config = dict(
    model='image classifier',
    dataset="rendered roads seen from a driver's seat, with toy cars, trees and houses",
    train_examples=72500,
    image_size=24,
    crop_scale_min=1,
    horizontal_flip=False,
    translate=0.06,
    targets=['vehicles'],
    num_classes=3,
    arch='perceiver',
    norm='rmsnorm',
    norm_position='pre',
    activation='gelu',
    head_dim=48,
    fused_qkv=False,
    bias='none',
    qk_norm=False,
    parallel_block=False,
    inner_norm=True,
    moe='top_k',
    num_experts=8,
    moe_every=1,
    expert_mlp_ratio=1,
    experts_per_token=2,
    shared_expert=True,
    patch_size=[2, 2],
    layers=16,
    width=192,
    positions='learned',
    latents=32,
    mixing='cutmix',
    loss='binary_cross_entropy',
    residual_init='zero_last',
    optimizer='adamw',
    lr=0.0019,
    beta1=0.85,
    beta2=0.95,
    eps=1e-08,
    grad_clip=3.0,
    steps=7500,
    batch_size=48,
    epochs=5.0,
    lr_schedule='cosine',
    final_lr_fraction=0.1,
    warmup_steps=1500,
    weight_decay=0.09,
)
Rows from block 6, named by matrix and row number. Rows with one number belong to one attention dimension. Each number is 500 + 40 x the weight over its row's rms, rounded and kept within 0 to 999. All counts start at 0. Numbers have three digits each. After the name is the row's rms in percent of the matrix's.
# v: cross-attention value (model.blocks.6.cross_attn.v.weight, 192x192), inputs 0-95
# proj: cross-attention output (model.blocks.6.cross_attn.proj.weight, 192x192, transposed), outputs 0-95
v.49 094:540522514501438533496524441470474599433492565385536507521548471522571475529472471523527491560512482513491536518505513538400511429492569501488600477488512522513476550482528480483537464518599515492525504488510543514491486500508491483510493434549485487469533488534499512508524367500448400462
proj.49 092:465504432561493520539458478520504500542517435444515583528498501527528476457602465497540471439558466451535521491517457509479508521523451580518479533541465537518522549569463498477518511478545530491472546488486598544461505536484518508512541449556517489507459413440464452489499459547523488549
v.50 084:542529493514482494512562465476483574467500563371524504507526457494591483537470441548514458583492492533476530520508511579404509427478585480459575505473487516512478533478545467484566477508587518501547492507486538538476502505511494501520507447566486511495501478541483515494514374507456392481
proj.50 084:464495434561474519530462486516492509548514429439510574543494506525530454455601470501533481432567463441534516493507456512479503522518458574516480522551459532517533550559471492465503523473537528501472547491476592541469505553498515506517547450550510495510459417439468438492490453551525475550
v.51 071:545489528515465523490552483472471611472529546393493489535547458529497469564460466546509408557485468547507494552517464547422527448513573479488593500478509503562499489462528512496531552500579543529516493503500521556515523492522509492513458495555478482488488479562493557502472413487461401472
proj.51 071:465487481570448521509498510512469513552491436436490571564501518515526455468610487494498499432580453423533501480492456507449494527499476551485491505566453505518536534548494470451501546478507544520497533512449558529492518585500513519532575448527490478515474440438465429505465442534537471559
v.52 096:523513515470449500492546465467464579465530571369538477516538478534581482551466438540505488570518490527471532486533516567407534409460548495494573494487523505526481530479521488483518461527570482505525484514481559545497492490530488469505509425564474499463525472536502531515496381505477384464
proj.52 097:468505439559497523543456476519506498536506440449507593524500501529527490462608462488544467441553467456541525490514462509464509523529449578509475535538468540516519548581460492481525501487549535483471547487497591541456515533477514513509543453556519476501464418448456461501501465543523495547
v.53 074:526473491525464518507544464456510592466515565394543487515567463501523482575488466536545428538509446559506476561514477572401481442488561509453578505447481498543504502489518475484524487528574515510531497499513524535501509533483506497492489478558468480487534489539478514493474351495461362461
proj.53 076:462485453567449510513480499508471519555513429430505551561496511517528432459592477506511498429580456423528510489493453504482490521499470558510487505561451516519548545533490489443483551465515527525488541500456571536487499570520518503522558446535489507512462430442480417483474446550529460554
v.54 088:473497492521543483500462534552538442554504449632480517464485531476426520466511532459488545439464500471522492484482526438604484573518443518518420532540492507473506461537502501509473527479419494510456506505492430457502473506479518527504529567462523487527471551462486477487488615511531601557
proj.54 086:531498549436517479464533514486498500456498559549503400468503496469472518538385537516467525564437530554458480516496533493550500474470547433501524471458536467490474451413537513525478499512452458516526455507513414461540481456516493480485449546454485536496533570554545540495505542458471500448
v.55 069:532436498549514491513512503460476579479490555399490506536511425464479500562512474556493432560525420516518506546507429550434511503496554497467555509481501537575497494486553496501506569523520540538539489525454487520487516501503507472544399477529451496490503457558502574487429447494455421447
proj.55 069:464495530568463515480522517509478523529478450449475553572507524509496436472596522502437497437573454420530475459503456497445492546481499531483483485548448479522540518527511462456511573471489541543517527523438517520513532594524524518549576453506489469535485457441477431510468425535552459561
v.56 087:516521514485454499495525434454468584447494581396539494512522487538542472568497460554507446533496468531480515524527481559390491425479571492477598508482503509544493545496516472474513497532572495485512483507489524538484513501496513472507471478572481504469533482542511541486481383536450376462
proj.56 086:464493439561484522534461481524490501543505441436510587534502507520527484470618469501541475438563457447542519490510457509467508521512460580505480524552465531516519546565474492462507524484533539498484541495487592540470511554477518514514556446551515489508466411447464444498487459534523489548
v.57 099:490496514537545504494443561530527407530500437636477499504465525464387537449537533474484518455484510473533481473485496450585494574543431486500408504491482512471500473518474515507455541467402497512494519506481441464503489515485516508491495561470541500530474537461478490482482628497529599544
proj.57 101:531490571439497472457543523486484509459472560549474425482505502471474525542413535505459530564450531545470480506478542490506491482473545419469525457457534465483477451432540492509476502523445475514531454516509399453544499480517485496491476550436483510493546586560538546518502539448480511451
v.58 096:517503488467444528474559449474488596445510550354526502530532472516586472559458451538506470576513517525482539534511514538388504448468568496478577488497522504519506550477530505486555468522589484516524494509501561543480503498497508481497506432535482501460521461514509539516494375531478400444
proj.58 097:470505432561495529541459483512514494543520434452522579522496501529527467450589468490539473434557468453529518497518456513485505520526452578524475542544467534517528547571460500486523503478551522488465546484487599542458507527486513507512531453561513485506459419438461453488497456553522481550
v.59 085:528518530456447507468541476453443582437510574369527518540527504531550454521472436564504444570514493501489509498511482551431533443511538487476548457460486506557514515491497518500496496531564476506536501528511568555494525497510475497516467469562488488425502442547492544524490411478481376455
proj.59 085:474495474561465515527477494505497504548484447462483619531496508522524500472634465477519481448562475443549523479486471509418498528531456556470475527537472527505520542603466476469528497503543553477479541498486571530462537550473501532522564466536511442492480454454445472521491461528530504552
v.60 084:523505508476457488499543429459481602474509540383536482510548497506588477536470458521540468545497492532472498537518504536420536446479562479470578512468482500518482512475515474496561498542586538489524503503477524525513483477500480464490494443560483498466524452521495507503488350524449407452
proj.60 083:470497442566473522532472494502501499556520428447512570535486504526536444442589473491528487427572466435528508501505455514483495523521457563521479529560459525513549548563467494471510517473541522495463545490467590538466506545507503506520538455550502488510461433436468443489486442556525473553
v.61 084:515495485502470528517558465444471585459529563394506494533527486528573475564482461568532464537508466536457520500536472571417502417494539497462556475491517521537497533509521489514549475545558504495545497489480549553485493506516512486518495451549463478461512449545493519527502387518442362458
proj.61 085:468494446562484523536464483522491500546503441439506595533502507518524487471623468497537474440562459448541517489504460511459507521516459574502478527550467531510522546576474493462511515490537540494484543498486590538468516557474511523516559449548517474508470417448457446506485459535523492548
v.62 077:544500517498478529522562457478463580466494567361517521506559481492532474560484452555501470537520457525499493528501466531392532425495564475477583505474476527558490518508545487504510514545569493519549467514475543541499521490509489454508463436551459500477498450557465517523504369518442385459
proj.62 080:464488446562474526529467490521481506553503436437505582543502512515527470472617476501533483434567456441541511490503455511469503520504466573503480522562462527513524544560484492456496534481526539507490539500476587538478509569482515518517565446545508486512467416442464433501479452536526479552
v.63 075:515469512503490534507564470471499589463506545383513499495550485505542467556475466581523460557512480534481519529506479553433511423503581509453557505447505517561477538483545514502543509521577530479533509502473560537513493491519483450538476449543489516475495466523478563495498399516450354447
proj.63 078:464485452563464522521473496519478511552498434436500579548500516515526462469617479501524489433572456435541510488499455512461500520506469568499483517561458522515527544557485484454496536481523539511489541502468581536481513576487516517522569447541504483510468422444462434503474450541529475556
v.64 079:541506483521472516517536471461456564427489571370532513533553471501562451523475451572526461557539469547473513532525491568427531453508575484460554485463509511555504549496544509496514515509547523524531492482478524555480515491524488451509449480542463489477535467534480548503483389502445387467
proj.64 083:467491455566473524526471488524484504546497445436498591546501514517519478475626472500528481434570456442543515484502458510453505522514468570496479522553465522512526543567483485453507524485525546504490543502478580534478518569480515522523565447546510478509473419451458440506478458534529486552
v.65 074:546480529520476534505548445484507593443539534382505496529557466522561450539477464546528439569527489508479496503500467554396529466464593485482598479459514509519501510497541469476522509533567516497543502483490560546470499474510467455499500453544457503493506491555499561496510389502451348482
proj.65 076:462486448564461519521470496517473512554504429433506569549498515514529458468607478504525489434572454435538510489498454513470499520501468572503484516563457524516530545549486488451491542478522535516486539502466584537481509573494518512518566446540502493511465420440468426498475448542528468553
v.66 096:535531498445430511490538471470445580445531573350541485521517500532571494525464438528507481579530518514503523476510503552399518417493536497499560491490486526533476521491509511497514475500584470507520507534495545532509497463528496500517490423533461529439518478519502523541516397505466405436
proj.66 092:475516465555479517528477492503518496530482448480491612516486512536532491453608461466521484452559488453537526482498474504425491529545444557483475537525464538522520546610442479497541486506559546475466542481491567535447540527490508511517546466545507436482468464452445491511508468542533505558
v.67 082:466493475514520504524444531553552458563476417635471488486461508453449518457544561416474543453480495493530497523474503453604495539503470515515425522542531504448505475513487475502492465509426533495471485479522470458523462530468527537479557533439541470531483558489509484470498582521545605555
proj.67 085:527504524440539482477518502497507489456528556530523386462499490472479503529366531529487513555437527560448475524514528493589507470467540446532525476462530478488484458402535532530471503495459443521521458505517439470539459449524498473478436531465498559510521541547558529475513537469464499446
v.68 070:547471532505477515523516490466472562441493549403533487518553441527525452520474474574502448573521453504495505489544455558406514480507546471472573455449478515579483496445511501484513568499532515499513498527489513552519490474519466456524414483553484518437537477536501558533483412472450387497
proj.68 072:469486499561452521512497501511469516544468442443471592561495521512520488487632488491489493442569464428551507471483460508416504531511482548462484503555459498514518527565492453456517529498509557506507532515460541524494542586484512527532585455521497455502484447447448448527466457522541488559
v.69 081:461495478481513473481452532560518418540496419618485517480446506466459517431499564430467563426499528455513491483486514451587482540524417494526427491512518510440513468513479518482465489463409512505461529496496439468530499527489484538502502525436520514512497551476505463495498615471529633550
proj.69 083:534510554438526477471535512478517497450499561566496414461502488486473522530380530499464520563433542557457483512497544487539493479487536425501519477445536472485476454435521511543495475514471458499515460501521414462527487437522484483482437553452488517494532584552542559496519543465476515450
v.70 086:549491523491472505493522430463491581462529573373525497526535483500578483545476459557520481577528495535490521509511503560387495438481564481503589488462513519550497543480507512490535476516601489509525478484480557544492502495505505472485515459543463477475519493539483522518523352532472395476
proj.70 085:463499435563482518534459484521492505544512433439514579533497504526530473460606467502539477437565459444536519490512457509476505520515456581515482525549460532519522550561469495468508523478538534499474544492480595544467506548485519507514548445551514496509459413440468445491492456545524483550
v.71 083:509501494501470541488527467473490577460502551376523509510529462514583488555479476555529444559523476544461522498513465560403521439475553495459583511472523499523486536482532489506512496551558492503505492513501553527467503499502478482509473434547476494474511482555513522510496376520452356453
proj.71 083:464495443563479520532463487521488503546504437437508586534497506521530480465616469500540478438564457445541517489507458511464507522516458577505481524552461531517522548567472491464508522485535539497480541496481591540469513556479516513515557447548514485508464416444461445501487456539524488550
v.72 084:520529518513472542515556454446494585441531581363508498500537494521545450552498467574509450569507473514498535531540510556400534454474567485462560481486506522520490547501519499513538489544563512485517502519485557545477496484499476501519504460569495495480511468550479520497495376507457362458
proj.72 085:465495440562480520533462485520490504548505435439508585534500505524529479461614468498540476437564460444541520491507458512464506523519457575506480526549464532516525547567471491463511522483536537495477544494482591539468512553481515513517556449550514487507465417445465445500489456541524487550
v.73 090:484499515528561494510459527520498416544475439647499499475494526462420536462515541499460528436483484459516492472477513447613473567528434515478427508493514489489520469503490486488449515473414503504471507506504452464484506493483507519483480590472535503513488515467472481469484658477542582574
proj.73 087:519491550422527466462520499505483508451473566537480434475515484456471556554434535520469505557423533569482490496496540485524515487459536435481521456453545482486460452432544498504477509524445490513552448517534414458543495474492503492479481544439512522494543558569538550519524558437478515453
v.74 074:560479469546547511492543437508519594479525536429511469457531466473542476532508491465557498515495412570481519543550482541437479500485558478496608515485516534538480481506521491489583487535597571557514534498484492517487479544509486506503480454508507543532489477553482536535500361535471445435
proj.74 077:472502484575454496498504494477517512530507475438509507542456523525533370438543500502486530447576484423491493506482466494511461545519470518521497511553437501538609535506463490454473546470515488513505519498427524521478496540597505453507515479538479496497466488472503413456492449566531470542
v.75 067:474471499501489505510487602508500422564470487622497497521482520483420529489496516606458470480506493521501497466515523471560472530553456507478436483500466516481527503492477479518415616484385551464507539534461461502475488520480544500531493607472544546509486498471483419508482615456495610536
proj.75 070:501510581464567510533454473515538482361442555548432502526493490539469540583501507507469473518446525576516510446521526468416501509528539474467453438449524467494459471492526447500477454570483511489544472512594403488519579467502498518468484517487507494491531546529478542546529541447507535449
v.76 049:538477471493518489499542498513477455543499494488549515541486509515408514547448491594501468532489478527464449448459517479479467514557496497498534465496491499504495493512500537450494582475535572495498591504473456543491551498509521455542416548456515575467463481533467469541468514503467478492
proj.76 052:472486587476450501495519476502506473480461477524449513537505526512500448519539553489383496469499481485516484464479434486410481587515540480423430437483450453524529500505499438500477535537522488529546519502505392510507550562558526483493517486506484451494483522488479535531483468527537492554
v.77 083:550514516507471498487545470455472575447523548367511512490505470529549464551467462499523480565491481513504526494541474541407504456506529495496601483473487548525486495489505497498573496495598537509538528505521550545491516475540494475506487443505466532481528476508517544533482372529498422431
proj.77 081:480501467579446537525501509479522505539492441474481554537472522558532422429559484469522504440576466428527509505499462525448468532544476538493480537542444502524553543555458470499520504483547503480453554488454558535464520525532491500528533475561473467492466475438464445501475436557529479556
v.78 088:482485505526552510533462575535495423553498445651488496494454506495396526456514521499476508456485491480513471476469514432580504582525437509513432493511516505468527486500487510525425530490421470481474480477502463480515474492490496492478506554458543508530477526478470450473491657492526588552
proj.78 085:519494552423538470473517500502496504448473566545480441468518482463470567560431530512472501563419536574483494492497542482516512485461533437474519466449550488483454451443540503512488501525455492504554448517543416460537498463485500497473478546442512513490544559563533553520526562432479518454